A small class-conditioned image flow-matching model, trained from scratch: trained on larger renderings of crowded toy scenes.
Rows from block 6 of a small class-conditioned image flow-matching model, named by matrix and row number. Each number is 128 + 32 x the weight over its row's rms, rounded and kept within 0 to 255. All counts start at 0. Numbers have three digits each.
Before each channel's rows are labels from the 100 images, of 14976 (inputs lightly noised), where the channel reaches its highest value: "responds to" is what is common among them. Only what is clearly more common there than usual is listed. The data: larger renderings of crowded toy scenes.
# convs0: first 3x3 conv (model.decb.0.0.convs.0.weight, 96x192x3x3, each kernel summed), inputs 96-191

responds to: light from the right
convs0.31:157135081150111088081057127047132071151082173107131076129121077106154120067160067149157114159094074095124120125162141128147063115126132163141149121141156132172119132114162066192063175145153128141094184110142130165153093090168085138138103077075087149124137088124176091149089144118123085106

responds to: light from behind the camera
convs0.89:117145125119158129119095145118107115107170105102095111126133108205118124160096134088167114176131132156143163145105113117108129161176052131120187116140190113165129143081140179114123165126184059134155152079146080099105113123145141120215159089115115128130108112125088100082138128133115065115

responds to: light from behind the camera
convs0.14:180127165131143082137116151164140156108079179043150145119091112153138115087111169098048076111134115104169138136140189138102108169118156127074132134116103202101133144108145143081120087143149119142164161170124086096103081169135133112075151096096131082125101138124128088130218136126125103162

responds to: light from behind the scene
convs0.15:153133148101126163139105085143114140101100184153095107150117113085117054084131130172104162138130121036088139159147048077159157123131168169140120189177124181099135112150137094173131053059133101111128119157150180101138183155142100098151135101128145115205187098139098148178130140126120124153

responds to: count: six
convs0.48:143075090116149133230177094124076091187136104096112097121157086161163125159130174112106143134163095132096125134124153113178151132162108173115139062089122166149094109102215124072107110108095114126128154068185156135129150111103160213126106119083127124097132069084172114114118149099135098136

responds to: light from the left
convs0.38:096157163143152174131116141122135152086049134197167039194165143161122194108164113108168121165189169148141112180137123163132142101107116148118100215139115102119103192060126137123113105105104137109121098154141155139130138136137118190139163124172120107148157156158114089129157180100146110143

responds to: light from the left; black object; its colour: black
convs0.95:146189160137061167145122107110075148160112152154162021094135122104172102115157100149135165136120107077161132065182118090140142075134132113094162111197161102118197121124176085117088187172214102127158154150136090151142154102213089175112150085104110137114106030084171108192088112145121173108

responds to: light from the right
convs0.41:152135114131052130122126117161120098082114117119167112080150157169099093131116146087143124124105101112107098146118122136148121171209089150128168111105157118155146154128105067101108104167113128202150125093117106156123126178119118123164143100100129127094130111114164090123131159182127125107

responds to: light from the right; pine; tree
convs0.8:141138126124109029163142145150144117091125065094154090094115132091178149084119118073077137180127167138189138111167117140140072172107153127052140114093168132105112122174177185095125109113144203189058146152089120133098100122102066094155113116110126102158140098137110107115128142080134100084

responds to: light from the right
convs0.28:134147114157166118147148169165116112123120101188110137160101086087096103131122136068105154153093205194096112113081165199214118118078095174085141077120151126129125161090142169110151154162098117140087100099117126128139110189111111116091116115131134140133071096133163142103170129170105047147

responds to: light from the right
convs0.20:082107082120214151162143093137100145215120159124102086163110131101151107140122097128097116156114111197130100162150104139193114125096107142082171103127145200132096188122160103098112106179129129108079149131142097162115162121095106116132100127182111138200134112176101152119154148048116116213

responds to: light from behind the camera
convs0.44:089132156096211069137114112122116136148126089113092099163130117171160153122111126109180108115118132162116133133056135130197127193144160115171186094089132120169092165075152161130121094104153208137132091119122072165159147105170111111111140126051127205119118171116114111150178143149146077158

responds to: light from behind the scene
convs0.56:165021132154100137096110120158148121112129139115130125143124068091092101137147097114093108148118132153143156119138142146092134140154155184132205127105125125128163118130159144167119156070115047117083132128078136118087142153118136128162154116126139157165120095103144148135136168029099139104

responds to: pine
convs0.16:157171142133162107103093154155126126132109130155151134168175101178109117181041149131161170144120153192118049131165066117121096129143076104114108174113094144160107155159128063205096053147115102135069117152138084169108117159160147163178149101144155102139152152132127143150071125150131128127

responds to: light from behind the scene
convs0.91:142165113141120136108130094146119179155102150109094099139127146157126114111134140102104145147121139146137181129183185141124174103092143118135104137175094137104144145114157079126142160190159149131127173159119128164117104117090153119150218179145131138140064052043081145107074131138098116118

responds to: light from the right; pine
convs0.71:077084109137135106153126124147147076113106141095144112139102162107151093132129129167145131141176097083066118171121156114196087124125150138078117160103105133136122193145126176220136114135136189151113098089045156096183129127182148087091093058098142185194104102110137092074110126189157145141

responds to: light from the left; count: six
convs0.72:083121152068128116101126103111064157199083158162139118099146153145120130186144160094110106122140110128120206096128126169129138125126073151149145098106188155101126146157152143113116113154146122151148151140118189122165167071172107160140168100079137104144167067132154145088126087196143119117

responds to: umbrella; lamp; trophy
convs0.54:161113108107139168141095117114095119122145198168142091134119145151089170124107170093123162158089072142146065185100088146154121097124148108092161166122148103144164146169116182069115088168116042116158103129150161141129128149198139160159075121127064153103084111098102119074216187109155159109

responds to: light from behind the scene
convs0.81:126119114132105134127131180120088154064111127067113062067153141155172110147100132183108112089154084120168120073133092138072175110070128145116147179145114091124120112098176152149111115114182000131114179166069134116106139145182106179090112117137150098077158125141127087081124147119170127094

responds to: count: six; umbrella
convs0.62:141101142097117135114131134093158083142107088145134136083094064118124135065137234144123084159057132148120119123171112119148177135097117095131174175145043126119139151119097128144099134071104088140169124140176138120168130191176144126096144128095122096141184111089032083094158106162119197067

responds to: light from behind the scene; lamp; count: six; tree
convs0.78:092174124134126087148216125097095135101148086106063116112173125084043130070126203104162100163161092110127138135110115138152157103040143208138129157107089114069134097120165111162135116143129171140154156204118117103164055148073113154172123120147106079111155105156127149142168160110173097132

responds to: light from the right
convs0.74:165167120125146149114119177098175106108083210147084156176134101107110014166145130058162113096109121132138152119070104155129144110101114073109155099148112102105096117205120077080113097161157138118076141112135100128134136111184125172079107166099070163102151067084107122091131118139139088111

responds to: light from the right; pine
convs0.83:136180115129150077175097188133106137095118085110114022119102102137155120063158134138121111121162131125124156111098132119165151036186075084116138216123070118104111115132180071180094126134195145168123204162095145153143127086072103174109092067105098110136162099130148113142092073169080103114

responds to: light from the left
convs0.65:141103152097155117143075106127133056107075104184098135094068132179143126121155112162184151074133106092103131159136137164138113112135056147151147121151140129099143157096080032084134165142097168098079148165171110106137168075216119112116118115164125115151118161120096137117090122120140080128

responds to: count: six
convs0.60:116176113093141165161107175100161162125065101131105132010072121109102098132085158130129140161116172152168159083150108118159154102134076140110171154107094112130153135112134186091197138112154144166161145153146128048140150164157100054108105141116109085142128155070150161098141090159148151169

responds to: light from behind the scene; umbrella
convs0.49:163093123186227100163104138104100140111061101184087086127159134102155090069127097124157109136164155085092161167093122105157139072126135097149083100107108149108139126130173144120127103114135111184112152095141124081103066146003125190165085135126056140127161173128130089108144146097082096108